config = dict(
    targets=['phase'],
    norm='layernorm',
    parallel_block=False,
    inner_norm=False,
    drop_path=0.1,
    width=160,
    label_smoothing=0.1,
    muon_scale='match_rms_adamw',
    cautious_weight_decay=True,
    epochs=4.1,
    lr_schedule='cosine',
    warmup_steps=310,
    weight_decay=0.07,
)
Rows from block 3 of a small image classifier, named by matrix and row number. Rows with one number within an expert belong to one neuron, the router's apart. Each number is 128 + 24 x the weight over its row's rms, rounded and kept within 0 to 255. All counts start at 0.
Before each expert's rows are labels from the 100 images, of 14976, where the router gives the expert most weight on average: "peak on" is the class under the peak. Only what is clearly more common there than usual is listed. The data: rendered made-up planets.
# router: router (model.blocks.3.mlp.router.weight, 8x160, trained with AdamW), inputs 0-53
# up: expert up (model.blocks.3.mlp.up, 8x160x160), inputs 0-53
# down: expert down (model.blocks.3.mlp.down, 8x160x160, transposed), outputs 0-53

# expert 0
peak on: planet
router.0 [147 156 106 113 115 146 106 104 116 151 148 136  83 151  99 122  90 127 156 110 142 149 151 122 148 136 159 154 103 152 114 131  89 108 118 143 117 134 151 149 136 138 113 110 125 117 144 138 102 146 155 129  92 139]
up.0 [159 141 137 112 116 142 128  93 171 154 171 139 163 168 155 172 148 133 124  98 113 161 113 118 125 134 111 155 174 121 170 156 145 140 119 155 134 130  77 155  88  87 100 151  97 121 129  81 112 126 166 165 121  77]
down.0 [106  86 113 138 144 156 156 121 102 131 159 121 134 150 175 121 139 130 103 105 169 129 142 141 145 156 126 111 115 143 128  92  99 127 109 107 110 131 171 121 118 132 153  90 110  98 153 155 147 120 108  93 136 130]
up.1 [ 94 104 133 108 156 110 126 119 136 161 156 201 123 121 132 114 144 134 102 162 125 144 137 102 152 181 145  61 120 117 137 112 133 144 123 126 178 154 106 144 128 161 155 166 119  99 120 124 123 122 108 137  71  85]
down.1 [156 133 150 172 107 111 137 130 112  90 110 104 136 113 127 124 160 111  85 125 145 129 145 127 149  98  88 144 106 145 128 169 139 175 156 117  87 100 118 118 125 112 114 124 148 131 147 139 116 135 130 130 156 120]
up.2 [122 116  79 112 134 132 109  91 119  88 145 170 136 128  87 168 169 140 124 114 113 103 181 107  75 126 120 140 115 107 138 125 118 102 138 114 124 120 104 121 149 106 101 140 135 116 101 125 133 119 149 107 129 144]
down.2 [119 131 169 127 148 154  78  86 140 124 138 129  77 125 161 160 117 106  95 124 140  91 124 169 140 152 153 108 148 140 114 125 111 173 120 119 150 129 135 129 125 130 138 119 145 159 139 145 159 144 113 129 117 116]
up.3 [106  99 116 108 125  94 143 125 123 152 105 172 152 130 107 130 141 130 140 127 168  99 136  97  84 100 175 114 110 116  97 162 147 131 146 161 127 138 130 129 134 162 102 181 108  73 153 131 126 123 119 119 168 146]
down.3 [160 122 107 144 169 149 126 163  83 113 146 108 114 163 104 117 140 111 132  86 139 130 107 111 133 158 109 108 151 137 167  81  98 125 186 137 152  85 108 133 135 115 123 130 140 158 114 124 143 133 152 129  84 148]
up.4 [ 97 144 158 116 118  38 111 118 145 106 128 151 102 155 138 146 129  92 101 122 109 166 132 117 100 166 106 128 155 135 120 119 102 123 155 114 123 113 135  98 127 127 136 133 112 129  87 163 130  97 141 154 140 197]
down.4 [148 151 130 128 133 153 137 153 153 150 133  77 110 121 169 108 128 118 105 117 152 115 167 103 151  86 173 132 113 106  93 135 146 128  90 149 113 102 139 135  78 133 143 149 144 144 152 124 108 160 133 134 109  98]

# expert 6
peak on: planet
router.6 [135 141 143 159 123 139 159 155 137 151 114 113 116 102 127 174 162  96 130 142 132 121 111 116 121 131 112 128 139 125 105 112 123 121 141  74 154 148 123  98 112 121 104 131 155 152 141  86 157 134 130 160  74 112]
up.0 [142 139 147 144 113 132 139 151 170 116  89 146 143 161 134 103 141  62 124 109  95 153 152 107 115 134 140 100  89 123 111 143 151 164 137 127 116 152 105 179 113 122 116 143 155 117 120  65 117 112  84 134 145 145]
down.0 [153 153 140 158 103 144 119  58 163 117 152 116 138 115 105 141 116 159 112 150 133 121 135 149 109 133 137  94 128 129 150  85 123 135 114 134 141 146 116  81 136 145 120 137 112  70 130 167 166 122 146  89 101 129]
up.1 [160 107 125  88 132 167  98 163 135 151  69 126 160 120 107 130 108 161 146 119 144 147 135 120 114 122 121 128 120 134 169 124 104 148 136 100 127 135  79 150 118 121 118  82 144 123 131 135 105 115 108 143 110 117]
down.1 [121 153 150 140  84 121 127 139 144 129 107 158  79 138 116  84 172 118 128 167 100 105 105 119 125 132 127 105 127 114 139 170 142  94 128  94 122 100 136 122 120 132 113 135 130  91 138  55 140 140 147 115 136 132]
up.2 [111 131 106 122 117 115 129 149 117 134 147 137 163 119 189 126  95 130 125 100  85 134 153 112 118 148 163 105 132 135 140 153 143 113 132 149 137 114 153 137 100 141 156 123 135  93 130 124 128 142 141 127 144 173]
down.2 [131 115  81 120 130  89  92 137 177 127 124 101 100 142 131 143 151 140 108 160 116 127 179 170 143 118 146 152 100 103 184 100 135 114 144 107 145 146 141 126 132 123 127 167 166 114 158 124 120  86 122 121 142  73]
up.3 [ 80 142 112 119 100 107 133 157 157 105  97 141 140 127 116 126 119 139 155 140 137 155 184 140 171 107 110 108  65 128 161 117 144  92 108 114  90 135 173 129  73 117 100  95 107 125  99 149  87 144 140 127 142 159]
down.3 [134 130 149 115  91 166 144 104 162 153 113 103 146 134 121 115 117  90 106 121 110 114 133 104  99 151 157 142 122 136 117 109 135 130 149 204 107 122  86 151 116  88 134 185 146 133 116 144 122 122 148 171 138  75]
up.4 [103 116 154 128 115 128 171 141 116  94 141 122 146  95 174 112 138 143 132 120 124 126  67  94 102 176 126 110 107 115 114 117 115 129 154 104 141 136  90 123 152 145 119  45 143 134 120 116 133 150 156 140 120 128]
down.4 [156 138 105 118 118 159 133  81 100 155 144 119 110 169  78 137  95 142 161 144 126 156 131 121  93 131 157 125 132 130 148 117 137  96 133 146 107 115 147 125 122 110 138 122 137 155 125 132 121 147 121 102 125 119]

# expert 1
peak on: planet
router.1 [ 93 155 142 113 149 107 142 131  98 129 118 107  93 167 122  88  88 132 112 153 151  92 172 164 124 125 143 166 133 152 105 133 144 128 108 138 131 114 111 137 109 133 134 154 110 123 125 111 102 114  98 114 184 141]
up.0 [198 131  28 112 139 102 108 134  92 141 120 116 129 134 143 136 127 138  99 151  96 146 130 146 135 113 127 133 152 191 127 108 139 118 144  95 135 133 114 142 158 135 118 165 141 114 128 102 139  91 110 164 141 133]
down.0 [153 149 135 128 182 148 135 123  88 112 119 107 150 104 109 137 117 114 162 115 119 151 129 145  99 151 128 116 138 133 130 136 149 111 123 116 154 110 108 113 113 143  91  88 108 128 126 161  98 161 144 119 127 205]
up.1 [105 144 164 122 115 118 124  81 149  81 129 167 120 154 122 146 142 128 114 148 124 154 134 123 161 101 150 159  79 140 160 123 122  82 124 169 126 126 131 114 126 115 136 130  87 162 120 117 142 128 142 101 117 110]
down.1 [106 129 100  99 108 181 103 147 142 132 111  91 149 103 155 100 143 139 152 101 133 140 128 137 131 137 130 117 125 156  99 156 113 121 166 129 130 139 152 166 108 142 105 147 131  93 128 152  96 146 111 147 138 165]
up.2 [114 125 105  91 124 125  86 152 140 155  81 117 155  98 164 142 137 159 134 141 112 125 136  91 133 105 140  95 143 113  92 131 113  94  96 130 160 173 163 103 138 129 150 116 108 131 172 101 180  91  99 136 146 154]
down.2 [129 108 187 114 166 118 186 160 164 138  86 141 147 106 149 130 116  97 146  92 106 180  52 110 115 184 108 132 151 175 147 135 165 139 125 144  97 121 151 135 136 100  61 106 159 108 119 131 135 109  79 118 130 130]
up.3 [161 145 135 127 120 140 133 117 149 112 142 152 146 110 100 109  99  98 125 112 187 107 163 165 132 136 153 125 118 153 107 145 152 106 137 143 102 120 174 164 132  91 167 110 137 166 130 124 125 146  91 185 163 132]
down.3 [145 104 104 159 156 163 136 118 147  93 106 107  97 126 176 140 127 175  75 152 124 121 131 151 142 141 133 119 135 108 142 139 141 176 159 108 117 133 103 127  94 164 109 119 123 150 112 111 152  73 146  82 138 117]
up.4 [132  70 132 134 141 111 161 111 148 115 128 142 129 116 118 161 108 119 109 165 118 116 106 140 131  73 101 100 131 136 139 159  92  93 125 107 137 145 171 109 102  97 124  79 137 101  99 113 138 130  97  77 128 126]
down.4 [ 91 128 138 113 109 140  79 138 110 165 118 155 126 124  86 146 110 106 118 125  81 183 112 171 163 142 143 158 118 141 190  87 147 114 120  97 121 161  76 109 114  99  96 128 174 135 110 136 121 119 180 146 114 149]

# expert 5
peak on: ring
router.5 [143 124  82 100  99 155 128 131 147 118 150 146 136 126 134 133 114 118 142 127 120 155 158 133 135 163 170 108 135 130 116 110 122  96  87 152 117 104 150 112 123 116 120 137 140 115 153 138 139  89 145 138  98 107]
up.0 [127 123 145 181 151 138 131 124 175 131 142 151 138 152 116 117 120  94 123  65 141 126 154 150 152 102 103 105 142 157 117 114 116 125 108 141 118 123 168  82 162  88 152 144 126 115 129  86 136 161 142  90 114 141]
down.0 [146 162 117 147 103 135 149 141 113  88 119 133 117 140  92  82  80 123 120 110 155 157 161 150 149 143 143 169 132 113 131 131 101 138 194 161 114  99  98 120  93 195  97 142 146 110 112 155 117 115 168 157 122  84]
up.1 [144 147 117 137  96  82 150 111 164 126 165 140 115 140 121 125 134 147 116 138 188 128 126 141 118  71 149 126 131 107  94  99 134 135 148 163 108 141 122 131 131  93 163 120 118 144 144 115 130 144 164 154 104 113]
down.1 [ 90  96 114 129 164 164  89 134 126 115  92 142 124 130 111 141 137 109 146 107 105 126 121 125 133 162 108 104 143 198 174 132 109  79 129 119 116 117 127 130 149 139 122 162 105 130 120 122 148 171 117 110 167 143]
up.2 [100 163 186 127 125 136  98 128 112 138 151 137 145 118 106 109 129 150 147 171  72 145 121 131  95 105 139  88 113  86 203 102 124  79 159 135 143 125 102 154 155 109 134 120 119 135  98 146 114 115 146 119 172 152]
down.2 [121 155 134 101 147 130 135 149 112 135 106 162 145 122 130 148 117 107 128  94 136  85 150 109 150 145 153 156 111 164 123 154 129 110 115 102 135 106 114 109  82 141 149 161 103 164 132 124 116 105 121 129  74 113]
up.3 [127 108 103 122 124 113 140 150 155 142  94 135 138 119 112 127 133 139 133 125 163 175 139 118 109 139 136 117 142 116 129 106 153 141 124 116 154 140 140 169 121 148 101 137 164 122 125 121 153 157  99  98 120 172]
down.3 [128 126 140 136 123 135 127 145 129 132 152 117 134 170  84 106 106 117 137 112 122 124 125 130 113 127 113 118 147 164 146 146  75 142 143 130 133 137 126 126 125 132 110 110  86 134  99 119 120 180 193 123 159  90]
up.4 [115 100 121 154 124 122 109 151 127 185 173 100 154 135 135 117 131 136 136 148 124 126 113 142 127 134 147 140 101 105 116 118 177 118 128 101 129 101 166 143 116 119 138  82 119  97 122  71 124 159 112 155 135 140]
down.4 [128 161  97 123 127  91 100  96 130 124 128 126 125 152 142 134 135 131 118 121 112 128 138 141  67 139 115 103 117  90 140 143 122 137 127 149  96 130 109 108 153 110  76 115 149 137 146 176  94 180 106 122 119 137]

# expert 4
peak on: planet
router.4 [131 104 169 137 139  92 108 122  98 131 115 128 159 118 143 138 128 138 155 129  95 132  98  93  84 117  46 102 146  91 160 111 142 168 153 107 130 140 138 134 138 138 136 100 155 130 110 178 122 125  93 140 133 167]
up.0 [149 135 142 116  92 185  94 139 103 121 123 133 127  70  95  87 150 125 161 132 111 151 158 115 124 120 155  94 101 137 126  93  96 117 152 142 125  79 208 164 125 142 113 132 148 134 159 136 112 116 116 103 155 126]
down.0 [131 176 142 120 159  99 160 111 152 107 136 117 145 135 165 165 123 160  79 115 153  89 105 159 144 104 107 151 136  79 112  98 164 125 136 105 130 136 147 103 136 118 128 136 121 128  96 103 126  90 136 142 126 116]
up.1 [139  89 132 110 144 122 155  84 139 140 164 131 119 124 100 128 135 174 132 101 100 116 109 150 109 143 109  97 119 138 148  96 114 140 110 154 110 138 129  96 113 117 124 157 153 185  93 105 165 143 120 151 136 128]
down.1 [109 104 155 148 153 151 112 123  96 139  52  97 128 147 124 109 175 120  93 104 143 112 106 158 142 131  61 113 165 171 127 159 167 141 124 127 134 151 138 186 116 155 121 101 158  63 132 126 113 118 125 128 154 139]
up.2 [145 101 121  96 167 117 140 127 144 103 126  97 107 130 152 130 111 145  97  95 157 114 145 144 114 106 152 112 107 173 137 140 127 184 130 135 105 118 164 178 135 116  99 160 140 118 101 128 138 160 137 154 157 133]
down.2 [111 128 142 158  97 107  89 138 145  71 143 166 123 144 127 155 104 144 133 168 115 125 121 142 131 149 168 115 125 141 150 121 143 137  84 145 151 158 120 121 119 122 126 177 112 120 113 115 118  96 117 138 106 137]
up.3 [103 119 122 131 117 152 106 124 114 100 127  96 104 112 120 127 153 127 117 129 124 162 112 171 151 130 153 120 123 157 149 138 127 145 104 112 143  81 109 104 122 108 138 121 127 138 155 134 121 124 120 116 208 102]
down.3 [151 109  79 111 145 118 146  89 127 124 158 118 146 100 132 148  72 132 120 138 162 156 165 161 145 111 135 164 124 157 148 131 148 132 141 155 135 187 166 120 137 112 136 155 142 166 120 132 118 120 137 107 106 163]
up.4 [147 105 144 135 162 158 133  98 116 124 115 118 148 107 118 125 154 121 114 137 106 111  94 136 134 117 126 132 119 149 135 103 111 127  84 123  82 111 146 106 128 101 125 136 133 121 130  93 159 170 134  99  77 109]
down.4 [172 151 138 121 131  93 143 153 142 123 173  80 134 136  73 135 110  99 104 128 171 161 111  85 147 111 159 102 105 115 150 129 104 133 180 132 139 130  72 135 124 150 108 111 132 144 112 170 136 119 164 144 130 133]